From a checkpoint of a small contrastive image-text model: adamw at rate 0.0016.
Rows from block 4 of the image encoder of a small contrastive image-text model, named by matrix and row number. Rows with one number within an expert belong to one neuron, the router's apart. Each number is 50 + 10 x the weight over its row's rms, rounded and kept within 0 to 99. All counts start at 0.
Before each expert's rows are labels from the 100 images, of 14848, where the router gives the expert most weight on average: "peak on" is the class under the peak; "responds to" is what is common among them. Only what is clearly more common there than usual is listed. The data: pictures of board games with random positions, seen at a slant. In brackets: how many of the 100.
# router: slot weights (encoder.blocks.4.mlp.router.weight, 16x192), inputs 0-95
# gate: expert gate (encoder.blocks.4.mlp.gate, 16x96x192), inputs 0-95
# up: expert up (encoder.blocks.4.mlp.up, 16x96x192), inputs 0-95
# down: expert down (encoder.blocks.4.mlp.down, 16x192x96, transposed), outputs 0-95

# expert 13
peak on: piece of the first side (95)
responds to: discs on a green board (100); first side has more (99); nearly full (95)
router.13:54 28 53 53 42 48 65 39 64 58 38 63 53 50 44 51 50 36 45 45 56 60 22 57 48 37 50 45 59 53 71 52 68 46 49 60 58 62 55 41 53 55 51 45 36 58 46 42 57 60 34 74 47 77 44 64 32 51 28 41 60 55 40 36 53 56 27 56 53 50 68 44 44 47 54 59 45 38 50 64 34 54 46 49 36 54 50 51 56 49 65 57 50 58 55 43
gate.0:47 65 40 49 49 41 36 70 50 33 66 35 31 37 54 53 40 63 51 55 62 55 68 64 64 47 32 57 34 60 46 46 38 47 43 41 45 37 51 66 47 50 59 64 64 31 52 60 36 46 52 42 62 30 45 49 63 38 66 65 48 41 59 49 41 47 71 42 52 46 44 46 49 51 47 34 46 62 45 31 61 51 46 37 56 63 56 56 46 46 43 44 40 42 54 68
up.0:43 49 36 42 37 46 57 41 67 44 40 38 43 53 51 37 38 52 49 39 54 56 58 56 58 35 51 50 45 77 57 78 42 53 35 42 53 52 52 54 48 51 60 47 51 46 33 51 52 61 63 43 57 28 49 47 39 43 54 47 60 49 63 38 55 38 52 57 59 44 74 58 34 53 52 53 47 38 65 49 50 57 57 52 42 58 42 47 66 59 47 42 38 60 37 41
down.0:46 62 44 47 46 61 59 68 72 62 66 32 36 69 52 41 65 48 32 71 58 47 59 44 63 50 32 46 47 57 48 45 50 47 55 57 65 34 55 50 36 57 49 50 45 62 34 74 45 50 39 63 44 33 56 53 72 59 47 38 45 52 45 59 49 61 62 59 49 48 63 68 48 48 63 51 62 52 52 60 63 49 62 66 41 49 49 52 34 44 45 25 42 60 57 58
gate.1:43 58 41 35 53 52 44 54 62 44 58 50 43 49 26 41 49 56 41 51 70 45 58 54 47 51 37 54 37 62 24 34 48 51 57 47 38 46 35 66 45 52 47 63 55 44 58 39 42 41 44 36 52 32 61 45 48 56 57 66 50 52 59 70 43 40 59 49 51 38 43 48 58 38 38 34 46 53 66 44 59 42 52 44 55 69 48 44 50 40 47 81 47 55 62 48
up.1:55 40 57 36 49 60 59 33 49 60 39 58 48 56 26 32 64 39 40 61 62 52 44 40 29 60 53 34 55 55 38 49 60 40 59 58 49 70 47 62 45 64 40 52 46 55 61 48 57 35 44 54 39 58 59 52 50 62 37 46 54 42 43 58 60 52 40 56 41 52 55 63 66 48 56 58 58 36 59 56 38 40 51 51 37 56 55 48 61 49 54 68 63 67 48 33
down.1:50 45 33 63 50 59 39 61 48 48 41 49 41 39 55 72 52 50 48 50 60 48 41 53 44 40 60 50 49 54 44 66 55 61 33 47 26 52 10 61 59 56 43 45 56 54 28 44 48 50 56 54 52 55 72 62 47 47 70 56 51 44 56 58 56 57 74 62 47 45 59 36 46 54 63 63 27 49 67 32 46 45 51 55 51 68 51 52 38 44 69 53 50 45 62 40

# expert 1
peak on: board (90)
responds to: draughts (99)
router.1:54 47 56 43 61 61 49 41 28 32 38 44 64 58 55 55 45 48 65 57 34 48 67 41 62 54 48 75 46 46 68 36 44 50 39 51 29 44 45 38 63 40 50 35 57 62 52 62 49 50 47 49 37 56 50 47 54 62 60 48 53 51 37 42 52 63 45 35 49 48 55 60 56 40 28 53 67 49 57 60 39 53 44 61 43 45 37 55 56 63 55 46 56 40 42 64
gate.0:56 64 42 47 42 54 49 55 64 46 61 58 54 41 59 63 54 45 55 35 54 58 55 62 45 47 60 59 47 66 41 63 34 35 42 34 66 45 53 57 60 48 52 61 53 32 45 41 40 47 62 31 53 34 59 58 43 39 55 61 37 51 56 64 36 54 73 46 55 68 30 38 38 54 60 53 39 57 49 37 61 38 60 31 55 71 62 51 42 38 49 38 35 49 58 42
up.0:39 43 54 68 69 44 44 70 59 64 46 38 36 45 47 57 46 62 27 56 43 45 50 56 54 37 42 42 67 47 45 50 51 52 54 52 56 61 63 77 50 46 42 58 48 45 79 41 58 42 63 59 49 32 45 54 33 46 42 49 45 67 55 48 47 49 52 56 42 42 49 52 38 44 54 52 49 58 51 53 61 45 59 67 66 54 55 38 46 50 42 43 47 39 41 41
down.0:50 57 61 47 33 45 48 63 43 59 55 53 48 74 52 44 31 48 64 37 47 36 43 48 55 54 44 64 57 48 49 56 56 49 54 59 47 35 54 54 46 48 20 38 33 48 61 44 77 54 58 59 45 70 63 47 29 46 31 49 37 56 46 61 29 50 45 60 42 67 40 51 59 43 53 55 74 45 53 60 47 34 47 47 51 29 52 43 53 52 35 51 49 42 45 57
gate.1:42 56 47 50 40 53 44 53 62 46 66 37 53 49 49 59 41 64 50 46 44 44 52 64 18 44 61 52 54 46 36 45 49 66 67 33 48 39 53 50 57 44 61 48 48 45 65 32 50 42 46 33 69 44 54 49 29 49 41 54 30 64 59 49 40 54 58 49 62 57 41 48 64 54 48 48 48 71 52 31 57 34 50 36 71 62 52 75 42 49 45 45 41 40 47 56
up.1:57 58 56 51 51 56 42 50 48 66 47 69 32 33 58 65 50 56 37 60 60 51 40 47 57 48 26 43 54 50 61 57 40 27 48 58 62 58 44 55 50 67 36 53 60 44 47 51 38 61 60 59 43 51 43 65 61 42 46 58 72 39 46 70 52 31 54 67 48 72 42 51 43 66 62 59 39 43 59 48 50 52 59 50 38 46 52 44 42 42 59 40 51 58 55 49
down.1:58 41 41 44 60 41 42 54 56 58 61 43 76 54 55 43 43 35 50 50 55 75 59 58 49 45 39 45 63 53 49 46 48 46 58 62 45 46 47 49 43 45 57 67 53 54 51 44 40 80 30 37 52 39 37 61 24 50 46 40 44 44 64 50 48 50 55 53 50 46 37 56 49 49 43 53 49 38 44 55 53 39 41 66 36 68 72 60 51 66 55 55 42 48 59 56

# expert 11
peak on: board (100)
responds to: draughts (100); first side has more (87)
router.11:49 44 34 52 50 61 54 57 57 54 37 50 36 63 45 49 48 36 36 67 42 53 46 41 39 51 52 46 55 48 43 41 64 55 60 48 50 52 55 41 41 48 58 42 40 53 40 48 58 66 51 67 39 68 39 54 64 38 57 43 45 26 21 54 73 52 51 55 53 59 58 50 71 50 57 70 70 33 59 47 33 57 51 41 44 53 42 38 60 29 49 68 61 49 51 51
gate.0:68 45 37 45 59 35 48 39 47 44 62 26 57 49 62 38 36 58 48 56 44 66 60 61 48 43 63 62 57 55 52 42 36 62 46 29 39 41 36 41 49 39 60 46 63 45 42 56 35 35 47 30 60 44 37 44 49 51 51 54 40 63 49 38 30 35 55 34 55 33 43 45 50 54 41 44 53 63 45 58 58 44 49 53 61 61 67 65 49 57 63 54 40 38 53 53
up.0:55 62 53 56 49 46 31 48 53 46 51 41 57 40 36 84 55 60 64 33 64 42 65 48 65 51 39 48 54 50 54 49 64 29 38 43 42 44 44 48 71 60 55 58 49 35 54 44 44 49 61 58 38 40 59 55 43 45 67 62 48 64 51 56 59 57 47 39 43 53 63 51 47 57 41 44 44 39 62 42 56 54 64 48 55 65 62 36 37 63 53 39 51 47 62 40
down.0:37 64 66 41 56 53 51 63 63 44 65 50 39 45 58 49 35 45 48 46 60 37 24 38 67 53 54 43 39 49 42 33 45 46 49 52 46 52 43 80 55 31 63 47 38 51 54 54 61 35 48 49 32 41 46 43 47 47 48 43 57 46 73 52 36 73 38 58 33 51 61 56 57 49 50 33 41 54 55 52 48 48 48 65 59 48 68 49 55 45 38 56 41 55 43 48
gate.1:39 41 50 47 47 58 66 66 59 63 43 58 39 59 41 45 49 38 42 49 50 42 37 42 40 48 46 38 45 42 38 39 59 65 68 54 56 56 65 66 28 48 42 41 46 60 64 53 58 63 55 62 61 65 61 58 53 67 46 43 47 31 47 44 67 61 43 59 47 58 59 58 61 32 63 61 63 40 54 56 41 47 58 52 42 39 44 39 59 34 55 58 64 55 43 44
up.1:44 35 58 58 43 52 46 45 45 47 62 72 56 53 56 43 58 45 51 46 20 34 49 42 44 42 52 62 38 41 46 48 58 42 51 65 55 42 69 52 47 61 38 39 32 55 63 57 43 47 47 51 52 48 52 45 60 47 31 42 65 60 47 61 54 41 44 45 37 59 46 49 37 50 46 46 54 61 37 59 54 54 46 59 59 33 37 43 45 58 41 31 51 51 30 53
down.1:62 36 45 54 41 51 70 58 78 53 59 52 42 44 44 41 49 41 52 38 66 56 36 40 46 46 39 36 39 51 42 52 50 62 51 60 54 58 56 80 46 43 37 65 44 53 53 50 65 37 61 60 52 58 58 43 52 58 68 41 62 44 47 48 46 57 56 34 55 40 42 52 53 49 55 43 40 57 49 31 46 57 53 49 31 57 56 47 57 31 42 61 46 57 53 51

# expert 7
peak on: board (90)
responds to: second side has more (96); nearly full (91); noughts and crosses (68)
router.7:49 63 43 45 42 52 40 59 49 51 36 64 50 61 52 45 31 47 48 34 54 58 51 54 57 40 38 61 49 51 40 58 70 49 55 32 60 42 54 39 55 31 47 59 39 39 49 58 54 60 61 61 64 64 65 60 51 56 46 51 51 43 44 46 47 60 56 49 43 68 47 44 45 34 49 55 42 49 58 44 64 39 45 51 59 38 57 51 57 38 51 42 44 54 61 63
gate.0:58 38 51 67 52 57 54 49 46 46 37 60 65 38 55 40 46 38 38 57 41 42 35 43 49 33 49 45 59 46 49 65 63 35 38 69 59 46 48 44 43 46 42 52 41 59 36 49 52 53 59 61 51 66 37 60 48 57 32 31 60 49 40 52 62 62 37 58 46 34 50 37 28 42 58 59 35 41 48 51 42 63 45 57 44 39 57 34 52 43 55 47 53 46 59 54
up.0:54 69 63 52 59 27 40 62 40 40 57 46 67 58 45 46 53 54 52 36 53 46 60 47 49 51 55 58 49 46 42 39 48 53 46 52 54 39 40 64 51 45 44 67 56 29 49 59 27 55 41 35 54 44 53 53 60 63 50 47 44 65 52 58 49 56 76 47 53 50 32 64 53 49 53 38 49 62 40 62 63 37 35 67 65 41 45 67 34 49 47 38 51 47 49 40
down.0:50 63 35 56 54 56 48 40 50 55 64 49 50 63 51 35 46 45 42 21 57 61 49 48 45 63 53 77 39 50 48 62 42 47 51 46 46 61 39 52 38 40 58 33 62 61 51 50 66 38 46 50 56 47 57 38 33 52 37 57 44 40 57 51 36 48 63 30 66 43 27 53 67 45 43 42 52 55 53 45 47 64 41 52 56 52 33 53 47 71 34 50 48 42 62 43
gate.1:27 63 49 70 44 68 54 47 39 50 56 47 52 48 44 74 38 70 42 62 69 56 56 60 52 57 46 39 61 47 52 53 38 46 49 59 38 49 33 37 44 56 59 38 53 32 45 54 58 46 40 42 53 50 51 41 57 47 54 53 32 55 51 42 44 40 55 56 55 55 45 60 47 59 50 48 56 49 37 49 34 29 56 59 53 53 45 59 48 67 53 37 52 16 31 39
up.1:45 42 53 44 55 67 72 53 59 52 39 51 31 50 39 52 47 52 43 49 68 43 43 50 48 38 41 49 41 43 41 40 60 41 61 49 46 70 54 64 40 48 47 51 42 48 74 59 76 46 67 69 48 48 57 50 39 58 50 53 44 59 39 50 57 48 48 63 50 57 52 59 51 33 39 49 46 32 51 34 55 58 60 32 59 44 36 42 46 42 61 56 58 22 37 56
down.1:42 45 52 45 32 59 83 43 49 52 46 56 42 56 47 55 61 54 43 68 50 44 32 44 72 52 45 40 54 47 60 59 55 42 59 57 51 67 52 50 43 43 35 47 44 45 69 50 61 54 47 56 60 36 66 40 40 46 30 57 44 52 47 37 49 44 49 56 43 47 61 50 43 53 50 54 42 52 43 39 52 42 62 50 39 46 45 42 45 55 49 50 38 31 51 60